Rows from block 3 of the text encoder of a small contrastive image-text model, named by matrix and row number. Rows with one number within an expert belong to one neuron, the router's apart. Each number is 128 + 32 x the weight over its row's rms, rounded and kept within 0 to 255. All counts start at 0. After the name is the row's rms in percent of the matrix's.
Before each expert's rows are labels from the 100 texts, of 14976, where the router gives the expert most weight on average: "fires on" is the input token at the peak. Only what is clearly more common there than usual is listed. The data: rendered roads seen from a driver's seat, with toy cars, trees and houses.
# router: router (text_encoder.blocks.3.mlp.router.weight, 4x256, trained with AdamW), inputs 86-171
# up: expert up (text_encoder.blocks.3.mlp.up, 4x512x256), inputs 86-171
# down: expert down (text_encoder.blocks.3.mlp.down, 4x256x512, transposed), outputs 86-171

# expert 2
fires on: "straight"; "brown"
router.2 093 [155  70 146 156 147 192 143  99 154 148 143 110 153 131  86 151 146  81 136 119 112 105 175 156 151 178  94 151 159  82  87 156  71 136 142 191 107 136  78 134 171 159 132 129 122 149 111 187 140 125  88  74 113 171  87 172 128 201 117 138 144  94  72  79 138 163 155  98 145 155 121 101 135 164 153 101  97 104 128 105  77 178 125 106 133  66]
up.0 087 [119 121 175  89 165 101  67 109 106  98 168 120 100 109 122 125 119 158  81 112 136 139 104 138 146 171 153 180 118 134 113 122 163 131 148  81 138  89 182 145 106 102 119 157 134 137 112 162  90 167 145 129 170 122 102 112  81 145  44 142 115 117 118 116  98  90 125 198 141 126 172 206 152 141 121 148 127 113 137 123 124 130 109 175 143 124]
down.0 092 [ 98 107  66 114 102 141 132 137 158 118 142 160 135 123 152 152 187 113 112 111  88  93 141 141 126 105  79 112 118  70 163 113 223 101 174 128 121 118 147 126 116 128 137  99 105 105  85 144 230 159  82 198 129 120 119 146 176  86 110 143 140 171 123 111 164 142  94 107  92 129  92  95 165 152 131 148 162 147 142 119  69 176 136 114  80  54]
up.1 085 [171  87 149  97 134  90 142 121  94  69 103  59 179 119 134 101 158 111 169  89 184 217 163  81 153 211 132 121 105 183 111  81 205 130 139  89 100 126 137 139 135 143 112 136 154 149 196 131 156 110 126  76 173 129 147  99 111 112 105 172 153 105 133 127 131 136 113 140 111 135 169  98  97 110  68 158 119 191 105 115 148 107 104 158 128 158]
down.1 082 [138 163  99 158 128 123 122 133  77 144 157 163  90 147 130 132 147 101  59 121 122 131 118 158 102 159  63 105 153 106 108 124 156 114  61 125 134 148 162  95 122  66 104 140  95 118 130  78  94 102 167 123  91 154 153 151 177 164 190  70  87 172 138 138  49 170 165  86 121 149 153 166 143 126  90 148 133 149 151 114 183 172 167 101 155 134]
up.2 076 [142 219  83 139 104 129 164 137  89  91 163  24 144  89 165  93 119 195 103 126 140 130 158  73  75 144 152 141  99 150 168 140 147 131 163 160  92 165 145 129 100 173 135 142  92 130 124 135 189 137 124 137 127 145 138 166 134 103 158 134 105 186 137  83  86 160  96 124 122 125 177 123 135  92 115  97 138 173 121 166 172 127 138 161  69 163]
down.2 092 [ 91 202 130 146 121 124 134 149  71 142 135 109  89 129 147 194 137 102 130 162 144 130 170 126 158 132  98  96 142 111 113 149  99 143  92 117 121 120  88 123 166 115 129 104  87 145  88  79  81 129 167 101 137 139 152  42 150 172 126  97 106 160  89 138 134 106 170 109  99 194 171 164 138 147 127 125 131 134 174  91 104 190 104 183 187 115]
up.3 107 [ 91 123 158 195 146 186  75 128  73  70 109 124 117 126  77 145 131 125 128 116 160 146 144  87 145 119 142  82 123 143 166 142 154 102 113 118 106 159 156 143 120 115 123 103 233 109 150 119 104 121 168  67 112 157 176 123 122 140  78  86 119 104 163 108 170 111 111 124  97 124 128 133  90  94 153 121 141 126 122 149 149 125 161  86  85 126]
down.3 097 [117  88 152 114 138 173 105 122 191 199 105  97 112 171 129 178 174 152  95 120 151 176 125 118 110 137 109 114 141 118  65  91 157 154 118 134 111 120  56 104 124 157  98 111 106 152 115 115  95  75 152 115 104 155 142 109  86 101 119 118 157 138  89 185 171 166  91 151 113 150 177 109 145 133 131 100  79 145 191 218 153 165 120 116 125  49]

# expert 3
fires on: "and"; "<end>"
router.3 096 [117  74 131 103 158 147 196 179 138 142 157 194 134 140 130 131 121 103 126 136 138 113 114 135 176 141 148 167 164  80 162 107 167 111 187 126 103  95  83 136 157  86 159 112 166 105  64 130 178 193 132 104 193  95 112 127 112 105  83 154 134 133  47 127  76 119 174  81 127  75 165 118  94 151 137 164 116 109  75 150  77  56 122 106 138 171]
up.0 081 [ 33  95 176 131 117 166  85 178 168 126 117 158 122  78  87 127  41 154 126  96 121 166 168 108 114 144 137  79 159 113 138 125 113 155 100 169  87 131 160 105 165 146 139 149 100 159  75 171 128 116 126 176 146 174 110  96  91 138 149 119 100  75 123 161 178 164 120 116 154 184  97  71 132 146  71  57 140  90  88 103 106 157 109 154  96 126]
down.0 077 [ 42 136 109 145 139 108 148  91 118  77 105 122 158 119 133  90 180 135 149 149 199  69 135 161 150 152 150 106  90 175 140 114  63  84 182  98 116 163 152 161  83 148 131 153 120  63 138  87 194  85  80 138 204  76 166 126 149 106 154 121 136 104 127 166 152 147 108 179 129 132  64 131 113  97 114 142 112  71 125 122 179 140 109 106 147 132]
up.1 082 [145 176 122 146 146 175 151 105 149 142 126 163 165 133  78 127 121  91 112 124 136 128  52 117 146 149 193 120 169 151 183 135 137  80  91 170 139 132 143 145  90 121 158 114 187 140 129 116 112  69 160 128 171 104 126 121 143 104 133 127 154 113  97 114  59  82 124  94  85 131 112 134 141 100 127 112 181 151  94 104 189  90  84 164  61 139]
down.1 094 [ 99 100  96  96 149 104 169 133 128 106  45 143 131 137 111 158 153 173 148 152 110 149 118 168 107 128 186 146 121 184 112 184  78 146 122 126 155  79 118 191  96 155 176 123 145 105 169 131 126 112 150  93 156 129 171 121 181 101 128  90  65 112 113 113 127 162 187 132 184 125 103 130 156 142 158 156 148 118 185 113 155 180 118 139 134 146]
up.2 103 [185 162 173 116 143 158 142  71 165 163  70 111 112 138 126 134 172  85 164 168 104  54  88 123 141  88 143 143 186 116 148 147  95 102 171 170 100  83 162 117  84 103 181 113 183 227 145 149 104  96 139 128 137 151 134 143 175  67 102 131  87 130  70 199 121 113  65 127 124  87 147 151 138 129 114 115 127 134 147 103 106  65  97 127 104 161]
down.2 122 [101 102 138 127  88 157 157 158  93 132 139 105  97 115 121 113  84 134 131 108 185 113 125 112 113 143  99 161 151  97  95 138  79 149  93 147 125 178  43 167  58  96  89 139 152 197 113 116 139  51 106 110 173 119 117  79  78 182 139  80 113 156  85  75 141 119 173 111  99 141 103  93  81 135  80 131 174 122 110 134 127  74 154  75  59 117]
up.3 136 [ 91 104 122 119 157  91  65 160 140 122 116 206 137 102 131  84 121 100 110 131 128 145 161 128 131  90 148 103  75 136 144 101  95  57 150 136 107 136  70 142 115 145  80 160 137 112 163 152 189 134 130 102 217 130 115 142 145 119  72 143 151 122 124 151 223 106 106  68 109 138 172 157 168 126  99 127 117 152 125 152 108 134  99 102 125 166]
down.3 132 [ 86 110 100  85 123 146  86  80 116  84 114 166 130  74  94 152  84 136 189 149  99  98 179 112 116 109  92  97 110 119  55 139 150 126 111  97 120 110 139 151  97 177 115 153 175 105 159 178 113 172 112 135 127 110  70 116 127 111  63 201 105 129 139 149 135 149 155 144 140  84 159  78 156 103 130 158 113 128 170  92 142 128 112 113  92 113]

# expert 1
fires on: "truck"; "pine"; "barrel"
router.1 107 [118 140 119 136 161 128  85 136 184 120 144 137 142  64 159 146 100 148  74  89 119  99  82 121  99 106 122 138  93 122 114  87  75 111 116 121 130 133  82 135 114 134  94 108  54 152 105  86 184  33 159 111 106 179 194 189 145  74 129 119 101  63 105 161 163 145 139 152  98 173  82 142 153 178 123 156 163 128 140  83 115 196 153  93 160 103]
up.0 065 [165  98 125  86  97 108 183  98 151 110 114 157  84 120 155 129 109 103 125 140 127 169 124 133 163 111 128 126 121  97 129 156 106 123  93 148 132 117  84 158 140 147  82 130 141 118 113 151 154 112 120 103 116 149 130 112 172 180 122 156 137 159 140 107 135 148  75 104 120  69 144 141 166 152 125 139  92 166 106 116 115 125  74  59 154 112]
down.0 067 [124  88 104  81 127 168 119 107 149 115 177 163 179 138 144 140 160 116 104 137 159 149 122 131 104 159 172 161 154 164 127 164 126 108 114 186 131 158 119 123  76 133 163  84 130 120 123 135 176 168  91 126 139 144 130 116  93  95 141 115 108 127 165  92 108 153 139 127 157 204  79 119 159 156  95 142 162 164 105 161 121 108 130  56  92  97]
up.1 129 [142  99 102 174 128 112 178 164 109 140 136  91 164 125 158  89 119 161  43 112  91 120 152 168 127 177  44 132 175 131 149 127 209 193 156 143 122 127 123 177  89  97  93 135 184 136 125 101  81 143 144  44  87 104 130 116 112 139 182 110 108 130 141 115  83 115 108  94 150 111  95 134  27  98 126 131 118 143 116  79 153 109 117 108  83 189]
down.1 135 [ 95 112 114 158 138 167 158 206 123 129 100 118 128 157 142 135 167 110  98  69 119 107  86 112  98 109 151 109 137 136 159 134 165 186 121 195  97 114 153 147 100  93 155 149 130 198 127 107 142  86 188  80 153  73  82 170  96  86 142 129 154  98 138 113 127 123  79 127  97 131 124 172  79 106 145 127 120 145  86 154 137 116 212 139 148  83]
up.2 097 [137 173 126 166 112  83  88 199 173 132  93 160 147 115 109  98  90 104 120 171  88 135 158 108 141 168  87 176 137 176 173 104 106 159 136 146 139 130 128 128 173 123 162 160 153 185 112 108 137 127  93 152 171 133 111 102 143 141 204 113 138 155 166  57 169 114 101 121 159  81 111 132  87  99 131 109 115 145 101  91 116 162 126  22 118 146]
down.2 087 [ 65  95 163 117 143 172 120 136 127 134 163  68 133 180 112 128 111  98 164  97 136 111 161 119 173 139  92 128 108 100 177 121 140 171 147 148 152 177 163 120 165 190 104 134 160 163 177 148 155 131  97 100 112 149 148 169 141 131 115 132 140  94 104 180  86  96 123 101 121 106 130 119  80 177 117 152 128  80 132 100  97  94 140 156 139 172]
up.3 087 [159 104 140 120 176  68 122 177 175 132 123 180 122  85 139 185 142  73 129  93 133 150 136 123 149 106 193 107 131 108 172 105 147  56 146  47 156 141 158 107 154 113 161 155 157  90 129 145 109 114 158  88 143 142 161 114 125 188 154  96 170 118 154 134 186 122 156  67 108 121  95 143 143 161 102 186 124 155 108 164 105 126 121  79 127 125]
down.3 097 [128 139  81 127 101  78 126 119 106 141  53  95 139 117 183 131 100 199  89 102  98 135 154  97 131 115  94 108 130 100  66  76  91 112 151 139 131 107  95 151 142 145  88  78 149 115  96 149 114 157 113 155 141 102 110  92 158 112  96 116 115 101  97 177 105  94 128 113 109 160 124  73 155 147 101 148 127  89 175 126 135 195 137 152 119 148]

# expert 0
fires on: "car"
router.0 103 [168 142 108 181 119 164  88 107  85  88  79  67  82 165  89  97 183 131 156 136 102 114 113 130  92 168 179 122 104 141 153 129 161 161 143  74  81 137 139 100 153 118 113 126 136 123 157 153 146 160 139 149  93 121  99 148 105 206 162 134 132 104 159  93 121 163  85 183 115 146 189 118  57 138 110 108 143 182 145 149 198 100 133 188 105 116]
up.0 084 [ 88  39  73 143 126 167  71 156 146 125 142  74 174 166 100 137  93 162 176 101 136 183 133 101 131 165 168 102  91  98 153 129 159 110 106  81 109 165  95  94 154 132 142  61 135 127  73 130 149 148 111 149 140 112  71 124  66  93 161  96 145 110 127 173  87 146 191 133 110  97 114 124 136 123 116 120 130  99 131 126 123 110  89 133 148  89]
down.0 084 [173 118 153 115 145 104 160 167 141  75 104 201 123 154 167 152 121 116 156  82 100 168 141  97 149 139 151  87 101 173 145  91 130 133 156 192  68 116  78 144  83 159 162 118 119 105 138 141 132 131 166  95 195 101 145 163  92 125 123 128 147  75 149 141 172  98  89 120 113 117  87 143 147  88  91 105 161  98  78 127 121 158 170  99 132 167]
up.1 082 [136 103 114 105 169 123  67 207 159 155 174 164 122 145 141 166 106 162 134 133 164  72 158  99 169  89 118 100 127 109  86 150 109 133 157 119 120 132 102 126 127 156 110 151  73 161 139 112 114  49 110 127  67 186 123 149  67 127 107 154  75 161  97  90 102 104 160  67 128 110 108  57 123 159 181  98 116 146 139 133 109 112 193 136 144 123]
down.1 093 [ 55 192 106 112 107 185 123 154 113 144 231  98 153 179 141 153  99 125 131 144 129 140  70 180 148 113 107 125  92 137  59 209  54 132 100 157 145 114 132 104 149 137 138 143  67 164 132  76 116  94 127 196 118 154 125 198 122 108 122 140 128 124 139 179 174 126 160 126  68  91 142  52  93 136 148 100 129 172 136 134 133 136 111 199 202 133]
up.2 072 [ 75 180 111 133 131 145 114 165 126 138 169 107 142 125 172 147 134 111 158 151 113 145 156 116 121 106 107 107 208 107 116 132  96  92 169 135 157 115  84 100 155  80 127  99 145 117 143 159 107 145 121 101 113 137 140 132 138 176 106  97 145 180 134 131 102  87 108 172  17 123  72 128 184 126 176 144 115 105 162 121 129 137 170 200 134 106]
down.2 077 [147 165  63  94 170 144 158 122 218  87 127 152 107  64 117 169 175 147 125 151 144  61  62 106 119  81 173 150 161 200 136 133 132  68 150 113 165 153 136 144  50 127 105 158 189 167 136 102 101 148 105  99 148 107 135  93 165 113 135  97 128 166 114 176  89  98 176  70 123 118 123 106 146 132 163  74 153  91  57 161  93 118 118 165 155 141]
up.3 115 [ 55 123 139 122  93 106 133  96 147 170 112 152 166 136 105 127 167 166 173 109 148 103 155 139  72 147  90 120 160  82 111 157 111 166 116 155  91 113 122 115  98 151 130  41 108 112 136 135 126 146 129 113  92 151  75 156 108 167 149 145  78 136 114 136 174 156 181  89  66 134 124 108 161 125  65 101  81 178 107  94 163 124 164 117 136  75]
down.3 105 [135 168 143 174 143  96 140 182  95 133 129 105  97 128 181 149 151  90  38 131 159 136 135 151 108 149 121 107  76  82 118 176 161 111 102 128 132 109  85 139 112 137  86 131 130 118 106 122  86  82 161 143 113  81  72  86 122 120 134 142 128 184  83 139 139 113 148 108 106 146 149 179 127  68 160 123 149 152 177 134 148  94 161 170 135 102]